python train.py --model="rotation predictor" --train_examples=195000 --kernel_size=3 --widths=[128, 224, 384, 672] --init="orthogonal" --residual_init="zero_last" --merge_dims=false --adamw_weight_decay_other_params=0.05
Rows from block 4 of a small rotation predictor, named by matrix and row number. Rows with one number belong to one channel. Each number is 128 + 32 x the weight over its row's rms, rounded and kept within 0 to 255. All counts start at 0.
After each channel's rows are labels from the 100 images, of 14848, where the channel reaches its highest value: "responds to" is what is common among them. Only what is clearly more common there than usual is listed. The data: scattered letters and digits in many colours.
# convs1: grouped (8 groups) 3x3 conv, stride 2 (model.blocks.4.convs.1.weight, 192x24x3x3, each kernel summed), inputs within the group 0-23
# convs2: expand pointwise conv (model.blocks.4.convs.2.weight, 384x192x1x1, transposed), outputs 0-127

convs1.184 [150  99  85  96 127 116 145  98 144 174 175  79 118 132 200  99 189 105 121 120 115 143  98 146]
convs2.184 [174  96  95 166 128 125 190 105 189  75 163 126 152 199 107  91  98 152 106 148  76 145 127 176 109 179 117 120 101  58 145 129  85 164 179 212 146 151 106 150 101 142 137 107 154 138  90  95 131 139 108 129  73 111 118 156 114  83 155 133 124 136  90 125  88 140 156  86  85 127 122 156 117  96 151  98 103  21 133 113 127  84 123 153 147 145 133  71  93  65 120 144  96 104 128  72 205 152 175 152 170 123  97 110 135  94 117  80 117 180 117  63 173 162 157 102 176 128 118 131 147 148  60 189 120 134 170 193]
responds to: the character 7

convs1.17 [ 86 177 140 125 180 134 152 148 118 113  84 114  98 109  64 149  81 117 116 194 113 104 148 117]
convs2.17 [ 79 139 127 144 106 143 205  52 140 111 119 130 185 116 104 175  88 152 144 136  94 113 166 164 112 132 126 121 114 109  68 120 143 143 156 142 140 143  33 112 130 146 150  97 147 144 114  77 106  95  83 144 175 116 120 145 146  60 177 137 113 164  62 119 102 140 126 114 100 128 123 125 160 122 101 118 185 110 138  93 195 158 135 135 166 114 150 178 167 183 152  79 131 134 153 118  78 133 160 137 106 187 146 131 124 117 112  94 128  57 137  79 114 139  93 121 112 106 116 128 101 171 119 119 100 143 169  92]
responds to: the character H; largest: H

convs1.82 [119 102 120  91 146 139 136 114  75  98  65 127 185 133 134 140 130  93 131 131 159 157  98  46]
convs2.82 [110 116 135 170 110  80 142 101 126  93  85 161  51  85 129 171 148 163  93 105 100 112  96 101 165  99 121 113 144 108  92 124 130  65 100 154 101 105  63 159 123 119 119 116  72 135 137 131 149 124  96 147 149 114 155 114 125 127 131 133  90 132 150 105 134  88 143 179  77 116 188 120 115  68  86 153 143 127 140 135 197 149 181 149  72 118 143 157 114 142  94 157 142  70  99 147  89 171 140 127 125 188 106 137  92  98 108  98 134 198 199 128 143  73 121 105 121 169 123 163 113 177 140 108  85 192 138 112]
responds to: the character 7; the character Z; pink; largest: Z

convs1.0 [119  71 156  85 140 161 123 100 158 108  54  77 113 112  70 162 123 141 158 149 106 135 135 117]
convs2.0 [162 104 136 127 123 141 158 105 116 108  90 125  98 135 178 116 128 143 114 148 119 148 107  56 117  94 153 136 111 132 101 139  98  51  86 134 153 101  93 168 100 129 164 163 100 125 161 141 155 111 165  94 154 114 144 106 157 133 159 126 178 160  76 126 125 187  81 131 151 131 119  82 144 184  92 194  64 147 177 120 135 151  73 189  69 135 106 163  70  88  99  88 141 126 152 184 105 179 163 120 118  98 126 129  94 106 173 115  82 159 121 159 109  80 161 137 128  94 154 163 128 105 129 187 132 146 135 149]
responds to: the character K; the character H

convs1.158 [153 146 188 189  96 182 139 129  98  99 155 129  86  99  90 147 164 102 110  98  97 100 122 106]
convs2.158 [150  80 140  97 107 151  99 123 149 122 148  83 130 183 112 144 117 149 142 152 141 128 147 118 105  92 162 153 136 144 145 108  98  66 116 104 158 127 111 153 111 105 140 149  70 108 152 107 183 150 145 133  95 148  76 113 100 201 111 142 117  79 111 156  89 132 137 160  78 138  97 119 117  85 189 170 189 158 116 142  60 168 108  96 123 109  19 113 142 109  79 196 175 168 208  93 137  98 108 157 182  72 120 182 115 141 140 175 160 114 123 168 119 179 157 154 142 121 105 116 114  96 149 184 115 140 140  93]
responds to: the character L; the character C; the character G

convs1.73 [129  71 152 112 131 110 172 122 110 162 108  86 123 105 112  69 120  85  87 135 142  62  90 106]
convs2.73 [135  66 151  49 130 123 113 124 123 168 138  77 134 143  87 136 193  80  93 159 126 100 164 207 100  88  91  76 146 121 135 136 137  94 114 168 144 111 124 139 151 129 101 167 187  76 139  87 165 178 122 112 139 121 177 146 148 129 120 153 163 139 121 132 172 166 110 164 159 163  94 130 144 111 178 166 202 116 117 157 143  72 122 139 128 110 108 143 127 168  34 138 150 136 183 122 123 167 142 128 135  66 136 152 108 153  58 148  97 175 151 139 100 139 122  75 155 174 176  85  91 131 113 152 112 130 104 150]
responds to: the character Z

convs1.5 [ 95 130  90 182  90  87 133 140 118 110 231 144 122 101 121 147  89 123 135 148 115  95 147 127]
convs2.5 [182  83 182 122 128 158 140  77  97 137 131 166 136  50 167 148  90 133 161 136  74 147 167  94 123 152 167  96 143 144 123 164 149 125 171 162 134  72 109 130 109 131  62 118  64  53 147 132 152 135 131 119  82  86 190 112 157 174 140 153 125 137 153 129 130  97  91 135 127 153 149 107 202 179 145 104  80 147 102 114 132 143  81 120 122  81 137  93 129 106 124 100 176 119 103 172 130 100 126 134 145 160 118 134 116  88 118 132 108 179 101 118 168 165 137  98 106 129 131 141 117 196  78 153 136 124 167  84]
responds to: the character Z; largest: Z; the character 7; largest: 7

convs1.56 [ 82 108 127  93 126  87 113 160  86 152 107 113  99 127 165 163  92 171 120  69 113 126  94 185]
convs2.56 [134 117 137 115 164 149 135 132 130  98 189 169 119 126 193 144 103 143 110  54 144  85 138 123  83 118 121 131 160 117 119 149 175  99 192 113 132 137 148 129 133 152 113 148 152 111  72 133 168 122  76 180 109 157 136 131 139  94 120 129 126 101 138 175 103 195 133 153  75 100  75 150 144 137 140 154 180 148  72 119 143 146 117 110 144 119  29 115 109 105  48 162  82 102 132 129 208 163 131 202  44 128  84  95  97 150 124 136  78  93 166 142 149 112 102 190 111 135 107  99 161  89 120 105  99 168 165  96]
responds to: the character Z; the character 7

convs1.136 [130 135  98 138 101 186 115 107 204 123 141  74  94 101 127  90 146 175  88 107 108 116 116 163]
convs2.136 [131 142 109 156 102 141 142 130 156 123 123 116 141 138 131 117 133 140 130  82 104 156 126 145 175 118 152  84 120 148 156  78 109 124  98  68 218  92 215 138 158  82 128 184 120  58 134 191  20  84 133 117  96 149 181  97  79 134 178 174 141  88 156 100 114  49 101  96 108 153 135 134 102 138 152 128 151 127 146 111 172 102 124  81 140  94 149  90 177 109 108  84 177  86 138  93 150 119 170 149  98 126 128 157 174 150  88  73 184 155  94  81 133 147 176  98 134 134 123  74 124  76 155 119  93 147  75 189]
responds to: the character C; the character G; largest: C; the character Q

convs1.16 [ 66  61 159 139 147 128 115 124 133 123  63  99  90 153 119  83 149 119  92 113 133 168 145 165]
convs2.16 [179 175 165 144  55 133 147 138 123 130  89 168 127  81 109 162 135 132 127 100 177 133 126 106 143 100 139 159 129 152 144 157  91 174 166  44 142  71 119  76 157 144 119 188 153 158 177 112 120 119 145 155 130 156 129  90  81 139 136 143 125 125  77 114 144 135 104  72 188 144 114 133 112 113 200 142 169 136  69  85 133 122 160  93 126 162 136 161 148 174 146 128 118 148 108 162 111  69 159  91 133 121 150  73  80 159 125 168 120 127 141  49  81  97 210 146  86 149 125 110 111 245  93  96 125 142 179 164]
responds to: the character Y; the character H

convs1.30 [155 133  94  76 197 103 146  96 130 145 134 140 139 132 128 102 107 115  86 111  99  94 213 132]
convs2.30 [141 154 129 127 124 131 101 101 121 164 186 116  81 127 152 149 105  67 104 137 122 104 131 113 124 129 133 205 136 177 131 111 168 103 112 157  92 127 115  41 118 124 123  37 116 142 136  99 110 123 178 127 167 140  86 195 103 203 129 163 155 171 130 149 153 156 163 149 108 174 133 110 130  77  80 174 157 107 190  90 163  58 200 143 142 139 133 117 100 110 145 156 103 184 105  86  91 138 132  86  68 139 137 133  94 128 123 109 163 141 112 111 156 114 116 143 123 147 112  87 111 107 135  89 118 158 157 156]
responds to: the character A; largest: A

convs1.153 [120 147 108 147 136 149 142 159 102 213  96 123 139  80 117 144 142 113 143 104 152  57 104 180]
convs2.153 [106 105 128 160 129 131 130 159 166 118 160 120 110 126 158  97  74 143 210 181 170 108 124 126 147 141 154 116 131 116 110 126  94  73 149 134 122 129  63  98 114 101 156 122  82 150 104 127 108 172 156 172 194 145 123 194 137  40 104 164 106  71  92 131 117  84 112 119 145  85 133 102 136 114 154  63 146 155 145 118  54 113 107  87  37 156 149 171 138  93 166 153 120 172 119 120 145 118 155 138 149  91  85 154  79 147 153 104  94 152 115 117 104 156 135 128 135 110 162 101 115 145 141 138 130 106 132 100]
responds to: the character L; the character C

convs1.8 [110 125 234  88 134 116 106  84 134 154  90  94 158 150 154 150 166 109 114 159 128 128 118 126]
convs2.8 [139 103 137 153 137 103 128  82  78 163 164 145 135 149 154  85  66 121 132 143 121 148 148 109 200 126 169  94 124  92 160 143 135  93 114 111 121  99 108 151 152 147 170 169 105 160 126 134 180 155 152 136 175  57  95 151 124 134 124 146 104 115  58 114 151 139 162 161 115 126 107 150  84 110 184 189 125 168 162  60 148 147 147 130  97 163 146  93 144  87 211 102 132  86 220  94  98 175 158 135 165 171 117 135  62 100 169 119 163 144 121 186  95 161  70 119 176 128 133 125 168 115  99 157 173 152 125 123]
responds to: the character K

convs1.137 [141 142 140 133 141 103 152  76 151 135 147 126 115 137 104 139  79 194  64 152  65  92 133 165]
convs2.137 [138 141 123 220 176 125  68 135 114 157 157 127 131 164 102 127  94 109 109 131  76 141 114 167 107 107 174 150 120 142 126 152 110 204 186 119 163 163 160 149 145 151 160  46  53 142 118 124 126 163 156 110  56 128 119 128 149 115 114 135 157 142 127 169 134  67 113 112 155 126 121 137  80  82 100 114 124 161 127 150 130 104 135 188 107 132 136  92 132  94 115  63 149 125 161  98 134 136 126 159 125 151  89 160 148 134 129 148 169  88 116  97 194 146 123  89 102 186 101 162 157 151 125  96  95 149 103 119]
responds to: the character C; the character T

convs1.143 [101 110  98 133  82 110 115 135  83 151 179  96 151  89 152 116 141 195 176 115 166  99 165 143]
convs2.143 [137 123 194  85 123 164 137 133 107 132 184  54  66 104 155 130  91 180 142  92 160  92 137 132 151 143  84 162 106 129 155 149  88 145 105  88  70 145  95 109 108 153 103 132 160 108 111  95 132 119  95 129 167 169 132 109 117 112 165 106  84 121 144 156 115  65 175  61 158 158 112 107 169 178  77 113 129 186 126 203 158  84 157  21 176 100  85 114 121 175 102 134 142 123 152 194 134 167 152 161 130 141 142 104 145  83 160 140 169 159 102 112 161 161  88 101 174 140 124 137 119  88 152 118 166 118 184 134]
responds to: the character C; the character G; largest: C

convs1.176 [119 112 130 117 151 122  75 130  89 184  97 123 154 168 178 118 154 128  79 133 203  94 145 131]
convs2.176 [143  98 159 148 135 117 151 170 123 144  70 144  81 128 166 125 128 182 148 129  68 117 136 184 171 128 123 166  91 108 120 154 104 157 164 111  92 115  63 114  87  66 112  98 152 164 177  46 120  83 120 190  85 149  74 158 129 120 123 137 104 138 130 145 123  86 129 114 106  78  65 166 116 128 181  86 118 134 147  81 170 142 121 119  94 131  90  80 139  97 176 120 109 130 150 132 165 130 183 150 148 111 102 118 122 142 189 157 120 139 120 125 164 136 107 162 143  89  97 115 145  72 109 131 131 125 137 104]
responds to: the character Z; the character 2

convs1.39 [143 166 117 135 132  97  83 124 125  93 100 108 157 114 163 160 157  76  92  84 194 146 146 175]
convs2.39 [ 95 144 123  97  74 127 109 133 150 113 172 107  98 139 138 127 119 144  51 129 110  97  19 140 145 144 162 127  95  97 104 141 136  88 122  80 132 173  77 137 174 106 108 141 131 153 130  70 139  63 114  87 111 102 164 103 200 137 123 113 148 140 131 156 170 158 107 118 174 104 124 167  95 129  53 136 162 180  95 147 153 242  50 130 129 119 134  99  61 138 157 126 156 130 117 127 125 131 111 117 148  66 122 112 109 109 160 194 110 163  85 149 103 112 133 148 127 127 107 133 106 140 129 120 182 185 144  80]
responds to: the character F; the character T; the character P

convs1.170 [106  68 139  86 136 144 105 145  69 171  71 136 115 115 151 118 123 139  66 100 178 131 127 104]
convs2.170 [129 103 148 103  99 123 132 123 185 100 117 132  93 135  90 153 153 157 145 128 140 118 172  93  81 195 119  91  87 181 105 133 114 101  93 164 133 144 139 110 130 130 146 105 124 152 123 117  94 155 137 101  96 131  74 138 126 101 199 179 140 116  82 104 119 128  86 174  86 148 149 127 136 112 128 163 125 156 127 153 129 163 116 108 118 129 175 123  66 186 140 198 180 128  70 100 126 101 171  90 146 128 155 100 151 139 171  64 120 125 183  83 117  93 181 133 111 134 129 106  61 205 136 119 107 176 101  87]
responds to: the character 7; the character V

convs1.118 [158  85 191 174 128 140 131 144 150 141 147 107 125 131 131 123 164 106  87 104 101 180 207 131]
convs2.118 [ 91 158 132 120 145 179  98 134 160 123 143 140 148 118 133 135  84 125 165 112  93 195  43 146 128 132  64 125 119 178 135 186 197 154 158  38 151 115 173 125  92 161 115 179 122 105 150 146 117 132 132 140 208 142 140 131 131 158 134  69 140 156  84 166 136 127 198 124  85 149 159 134  92 106  73 118 108 129 114 157 109 129  73 104 132 105 136 190 131 129 133 183 122 142 142 109 109 100  69 163 109 144 162  96 125 130 138 142  83 134 174  96 118  92 151 109 119 177 144  77 109  86 143 157  72 158 172 141]
responds to: the character Z; the character M

convs1.177 [137 151 121 114 126 117  87 111  95 193 129 123 147 156 213 103 109 119 118  84 189 122 101 112]
convs2.177 [149 103 131  83 117 174 155 147  95 195 131 140 162 128 103 145 160 115 200 114 111 129 103 153 155 108 155 122 206 114 124 125 136 140  59 196 127 133  89 139 142 157 128 174  75 122 109 109  75 109  90 163 109 102 139 127 137 133  81 134 172  95 132 182 126 135 111 108 121 122 134 134 184 128 129 120 121 115 145 177  51 125 102 119 148 119 160  89  86 146 157 106 151 146 102  78 173 129 101 126 147 106 199 154 113 102 109  86 192  95 116 147  83 150  80 148  71 184 117 136 112 218 156  83 163 143 174 146]
responds to: the character 7; largest: 7; the character Z; largest: Z

convs1.53 [ 89  66 128 128 134 168 173 135 115 119 140 121  93  88 143  82 123 100 136  41 126 142 158 145]
convs2.53 [ 93 121  62 150 102  96 145 101 127 181 113 227 117  87  84 129 111 147 121  69  73 127 158 138 129 142  77 141 111 109 122 114  87 188 129 116 150 195 130 162  65 131 127 165 194  98  79  96 136 174 121 127 139 102 106 118 112 170 163 130  97 117 114  67  98 143 148 117 172 141 115  89  78 134 150  56 147 100 177 149 141 163  87 117 122 104 172 138 115 173 142 151 127 114 135 136 145  76 176  67 129  75 131 150 122 106 131 121 116 157  87 133 110 141 100 118 178  37 127 115 138  68 100 148 146 160 135 178]
responds to: the character G; the character C; largest: G

convs1.128 [144 149 159 144  77 116  61 108 151 173  92  99 137 122 136 160 158 116  71 117  81  86 117 150]
convs2.128 [107  76 150 153 174 182 138 145  25 118 124 126 134 165 109 149 135 145  92 183 172 153 105 185 154 117  99 128 110 143 150 125 118 145 139  87 184 108 170 123 118 102 164 141 127 127 139 128 143 123 142  97 155 107 117  88 143  65 172 165 165 112 165 137 150 125 142  92 109 170  63 169  65 127 192 187 132  54 129 135 100 172 144 143  91 109 126 255 123 137 124  86 160 207 136  93 136  84 138 117 106  93  92 132 105 106 128 122 160 134 133 128 150  90  73 163 120 141 154 104 126 108 126 107 126 160 155 159]
responds to: the character L; the character C

convs1.93 [186 140  84 132 103 155 133 120 164 138 202 143 135 106 108 113  80 120 120  97 116 126 170  64]
convs2.93 [ 98 126 168  73  91 187 103 150 108 144  90 112 118 148  94 127 135 128  97 137  84 164  55 118 113 172  72  88  92 162  92 165 152 146 100  45 137 153 143 120 123 161 135 139 138  82  67  66 179 106 142 173 157  99 101  67 148 113 103 171 208 113 167 111 136 149 120 150 134 137 120 133 119 135 120 115 140 101 127 193 144 132  92 143  70 110 167 132 109 168 119 162 171 125  97  97 128  80 161 107 132 146 161  55 134 137  92 120  80  48 147 133 143  92 139 100 160 117  48  84 133 152  81 176  97 135 120 168]
responds to: the character Y; the character J; largest: Y

convs1.113 [123 115  89 170 152 197  77 122 155 172  69 107 131 125 122 115 128 142 116 108 112 135 200 120]
convs2.113 [102 128 126 132 101 157 147 136 114 136 182 133 117 127 133 146 154 154 111  96  99 112 107  40  93 154 164 108 129 172 149 155 137 146 117  93 113 129 110 107 158 127 133  75 101 171 187 104 128 136 112 118 133  96 100 137 143 116 145 158  83 128 149 138 105 123 129  96 143  92 125 168 129 103 100 119 108 159  73 132  88 133 112 165 153 124 189 148 155 126 158  54 111 158 122  90 106 168 109 121 164 104 157 115 183 125 180 237 140  36 147  99 106 185  95 151 140 156 132 140  99 118 127 130  96 102  32  75]
responds to: the character Z; the character M; largest: Z

convs1.1 [ 91  67 119 105 165 135 116  70 115 129 111 174 112 122 185 101 152 134 129 206 116 115 131 116]
convs2.1 [132 145  29 181 108 119  75  99 153  86  98 155 105 123 144 138 115 171  87 129 134 148  89 115 192 119 103  73 148 110 181  87  93 111 201  79 109  94 120 157 121 147 114 186 150 155 188 153 116 107 143 149  77 140 140 101  93 155 170 143 132 101  81 150 121 126 170 105 142 198 164 166 169 155  69 165 107 158  78 112 142 178 121 110 147 110 104 125 171 106 100 154 111 106 190  60  54 167 108 108 126 171 125 144 126 131  74 117 126 142 136 175 115  82  63 128 147 121 134 128 202 206 131  94 135 111  91 137]
responds to: the character H; largest: H; the character X

convs1.171 [121 169 119 165 142 104 109 136 117 135  92 139 170 119  85  82 148 157  89  41 136 126 177 122]
convs2.171 [ 74 162 111 129  74 151 128 185 142 115 135 135 130  95 138  75 109 108 116  78 171 123 144 189 105 117  97 119  75 146 136 152 161 113 153  92  87 146 132  91 148 142 109 134 132  77 115 120 129 115 127 162 125  76  68 127 129 143 124  84  99 119 162 172 181 128 110 177 141 112 113 140 136  93 119 104 124 173 139  70 141 130  63  57 155 165  71 123  89 190 172 165 127 132 160 159 146  80 154 113 159 178  62  74 143 163 134 162 108 129 156  66  81 143  66 139 127 133 166 166 163 101 137 150  90 106 169  93]
responds to: the character C; the character G

convs1.181 [118 129  98 117 153 117  97 133  79 147 143  78 132 161 101  72  66 122  99  77  77 147 151 154]
convs2.181 [179 127 133 108 141  75 105 117 117  72  83  77 108  58 135 110 133  78  81 158  86 139 136 155 164 123 145 110  90 116 115 138  58 106 158  85 149  77  62 176 204 156  79  99  81  85  48 159 163 112 114 145 104 157 123 143 100 171 156 164 148 182 135 143 103 115 132 157 133  49 183 127 103 100  66 131  92 117 134 122  95 167 121 153 134 125 153  93 150 120 102 125 101 111  77  77 146 121 187  92 153 171  60 138 136  83 159 151 157 133  86 185  80 135  92  72 145 146 129 136  95 110 129 112 191 170  57 164]
responds to: the character G

convs1.105 [147 104  66 206 147 150 103 136  94 168 107 109 110 137  99 128 200 133 122 140  92 115 145 144]
convs2.105 [102 111 113 107 159 159  54 131 153 157  74 162 175  67 117 133 186 107  97 153 134 129  84 117 211 134 207 192 128 140 131 134 133 152  86  37  95 107 123 135 136 125  59 130  69 135 163 109 110 167 178 153 173 115 124 157 123 117 102 111 145 159 190  73 122 187 146 111 181 147 151 118 161 114 134 131 114 131 114  93 107 107  56 141 143 101 157 180 101  91 113 156 137 144 157 134 131 131 130 158 176 198 133 142 119 152 130 141  92 155 116 146 113 152  89 140 118 173 144 129 136 116 145 142 204 136 153 141]
responds to: the character 7; the character Z; largest: 7

convs1.155 [111 124 134 141 131 191 197 177  95 155 130  83  95 176 132 103 123  90 102 110 126 168 122  97]
convs2.155 [107  97 114 163 127 133 143  79 176 117 172 137 118 121 174 157 118 153 167  92  63 158  61  75 127 147 143 132  74  66  51 112 129 131 113  97 117 101 182 155  86  75 136 180 168 150 156  75  75 119 148 170 132 155 143 129 122  85  92 116 125  58  82 118 152  92  99 158  85 106 137 125 142  70 135 118 148 100 159 152 102 132 168 157 156 180 110 137  60 108 126 113 161 153 164 143 163 152 142 117 174 112 179 178 161  83 126  91 146 127 136  77 136  80 133 164 155  80 153 164 169  59 124 115 142 173 113  89]
responds to: the character C; the character G; largest: G; largest: C

convs1.91 [ 77 132 115  93 137 118 171 143 102 132 119 112 155 155 141 101  96  79 104 151 177 114 121  39]
convs2.91 [108 127 155 152 122 132 130 121  65  97 140 101 118 118 130 133 102 139  94 140  57 136 143 130 177 130 137 125 100  95 157 144 138 122  97 130 142 122 138 129 129 190  56 126  81 151 141 143 115 146 127 142  45 153 128 134 129 153  96  95 179 158  93 155 126 124 159 112  99 165 166 125 151 146 143  99 133 108 127  55 183  89 144 132 133 135 128  98 141 150 155 110 128  61 157 123 130 121 158 161 191 171  88 172 111 167  46 129 146 124 115 160  95  95 140  51 116 170 152 178 151  62 149  71  88 126  83  85]
responds to: the character F

convs1.38 [181 119 130 195 161 120 114  85 119 192 118 138  75 107 117 116 123  73 126 131 115 170 147 159]
convs2.38 [ 51 121 126 121 129 131 144 101 128 160 178 152 118  87 101 116 137 138 143 182  82 121 165 148  81 140 149 141 114 157 138 154 136 142  73 153  93  93 130  60 117 136 125  78 135 155  92 113  58 175 185 119 161  74 114 122 208 158 147 128 137 149  91 182 176 185 150 121 114 133 158 161 101 128 163 125 139 120 177 132 135  68 135 104 107 116 184 179 100 100  98 171 133 150  86 127 128 136 165 115  95 154 125 144 117 142 160 159  68  90 120 135 157  88 159 110 143 115 154 131 154 145 123 151  92 104 152 167]
responds to: the character A; the character B

convs1.122 [135 144 179 151 104  68 143 141 149 121  47 143 167 110  84 150 139  79 105 140 130 112  92 112]
convs2.122 [142 137 181  78 124 103 122 126 132 135  84 120 115 133 158  86 113 143 126 186 121 127 139 147  64  98 140 107 118 207 107  51 136 146  75 105  98 150 141 123 169 134 162 140  88 121 108 133 172 119 144 113 118 151 136 156 112  94 138 201 122 140 113  74 177  39 167 153  98  93 130 136 118 107 110 186 108 102 162 132  93 191 138 201 154 138 139 134 156 140 209 129 134 141  91 178 123 105 153  84 140  92  88 158 119 119 111 107 134 117 103 186 153  64 142 159 144 151  73 103  45 108 110 143 117 118 132 214]
responds to: the character A

convs1.57 [ 85 120 171 138 106  82 149 161 107 131 120 100  95 133 134  85 125  47 158  89  80 103 132 145]
convs2.57 [110 137  90 176 149  88 176 114 143  92 133 130 106 116 113  55 121 159  69 137 115  96 120 143 158 136 101 170  67 146 133 121  95 120  97  76  95  91 117 140 127  81  72 143  98 149 154 114 102  64 100 158 181  92 115 126 136 115 141  82 146  75 122 165 130 145 138 150 137 133  88 164 125  82 155 154  82 196 109 127  77 139 134  71 118 123 139 102  64 108  73 137 150 132 102 130 145 163 170 195 103 114  50 136 145 128 167  75 112 147 191  95 138 143 160 101 110  70 134 136 141 135 122 154 136  60 119 194]
responds to: the character G; the character C

convs1.123 [152 110 155 119 102  99 198 145 127  99  87 114 115 168 123 131 100  96 124 161  66  59 126 118]
convs2.123 [139 184 102 104 131 108 167 147 140 149  83  94 142 139  87 106 110  66 137 144  86  67 157 148  82 131 129 101 167 166 128 137 135 154 122 132  88  56 127 131 151 116 138 145  38 132 139 146  97 111 147 130 128 149 106 179 155 129 124  84 114 177  99 127 123 170 151 156 160 178 109 122 125 158  90  87 115  64 201 167 132 143  59 118 161 136 123 121 126 120 102  88 111 133 124 113 149 123 120 128 122 140 100 140 126 176 176 136 169  61  92 184  73 153 123  80 134 114 151  98 146 108 130  74 104 126 158 180]
responds to: the character G; the character H; largest: G

convs1.127 [131 129 138 149 143 100 139 105 140 124 168 129 123 164 146  83  58 107 104 155  78  71  61 125]
convs2.127 [ 98 151  71 154  58 155 124 150 169 118  85 117 120 132 102 100 214 158 125 163 138  72 135 194 125 133 126  96 120 122 154 103 173 100 108 152 169  83  87 125 199  88 169 164 152 134  81 148 143 118 141 103 132  95 114 152 148 142 147  95 160 134  94 115 136 134 166 158 131 127 164 122 112 152 153  90 151 151 149 175 158 157 149 117 147  99  95 107 159  79  72 168  59 148 151 152 173 124 102 140 188 117 150 209 171  87 115  93 158 159 125 111 136 145 115 144 211 128 136  74 142 123  96 173  72  84 156 108]
responds to: the character H; the character 9; largest: H; the character C

convs1.20 [ 85 118 188 133 192 111 127 108 126 117  80 137  68 131 153 123 177 114  92 148  88 156 117 153]
convs2.20 [199 171  64 121 104 150 104 178 179 112 144 122 137 131 181 129 137 120  99 126 149 115 171 153 123 197 193  92 168 114 107 105 130 133 212 133 106  98 123 138 131 111 176 133 145 140 147 135 131 160 191  82 131 120 159  97 121 214 119 100  91 140 176 163  78 149 120 101 152 126 130 110 162 147 127 140 111 133  88  55  74 154 109 133 157 112 110  85 172 106  57 162 112 161  71 169  92 106 136  53  90 172 180 117 176 131 128 148  89  75 130 174  98 161  91 158 122 123 133  91 131 170 116 175 148 163 151 162]
responds to: the character H; largest: H; the character X

convs1.27 [116 137  79  92 163 156  54  87 132  90 144 156 126 141 111  79  94 191 132 125 107 111 115 134]
convs2.27 [126  64 123 181 103 113 104 155  96 179 164 129 170 108 122  86 122 157 180 107 132 130 153 101 123 154 103 117 113  80 156 153 133  93 119 154 157 102 147  96 145 125 122 117  96 131 186 165 132 133 159 107 119 107 184  70 158  90 109 158  85 114 198 172  64 133 175  69 140 122 124 131  95  75 179  93 159 182 123 169 114  96 166 102 157 136 105 141 142 111 123 183 116 135 152 135 111 105 129 124 162 146 125  81  79 122 165 158 164  97 120 129 135 153 141 113 140  81  91 167  91 174 115 130 140  70 154 112]
responds to: the character G; the character C; largest: G; largest: C

convs1.45 [143 142 100  57 108 118  84 179 150 125  96 174 119 149 121 126 183  88 158 122 176 122  98 112]
convs2.45 [114  69 203 132 139 162 133  99 171 145 122 109 173  75 191  45 134 126  88 108  69 174 153 141  98  82 138 132 139 142 103  83 195 125 151 126 172 154 103  98 110 112 121 187 157 124 112 134 120  93 125  99 120 121  87 118 100 149 137 140  98 154 116 158 132 111 113 153 131  91 149 107 116 117 154  93 155 113 108 111 142  98 143 166  69 173 110 115 161 171  17 152  97 109 144 112 173 158 131 115 152 108 153 140 132  92 115 143 109 138 137 108 112 127 176  84 168 167  71 158 113 165 144 117 109  65  88 140]
responds to: the character F; the character R; the character P

convs1.131 [104 139 135 142 134 108 168 101 128 145 104  77 126 139 130  90 163 162  94 160 167 116 128 226]
convs2.131 [ 26  99 134 138 108 145 114 147 184 144 104 136 137 168 120 151 121 169  65  93  99  99  65 100 153  76 133 111 158 188 139 146  82 175 152  64 110 141 176  98 139 143 153 151 115  62  95 143  80 134 154 172 157 151 135 166 161 154 144 113 156 106 134 149 127 118 117 119 136 167 137 101 130 142 107 128 109 196 156 159 141 114 125 165 107 112 175 181 130 129 143 152  83 161 128 151 107  81 116 116 162 144 120 142  84 118 148 103 127 109 126 142  87 113  98 150  93  72 123 152 125 103 165 164 148  89  83  72]
responds to: the character G; the character 0

convs1.34 [102 132  97 110  98 136  88 194 107  37 126 112  97 136 114 143 145 190 143 103 128 121 142 132]
convs2.34 [114 107 109 104 130  55 125 161 121 147 100 136 115 131 103 115 192 152 114 114 112 141 122 130 138 106 111 160 137 125 136 179 104 155 130 154 162 123 109 148 133 119 116  82 202 151 155 106 162  94 154 104 172 124 130 147 147 182 126 109 139 174 112 185  96 181  74 127 139 101 148  47 138 140 124 164 123  90 108 123  92 139 172 133 123 116 169 179 123 156 115  94 153 135 174  43 113 165  96 123 131 132 124 123 154 115  98 143 127 124 113 112 116 143 152 146 168 117  81 107 172 129 142 126  89  44  56 164]
responds to: the character C; largest: C; the character G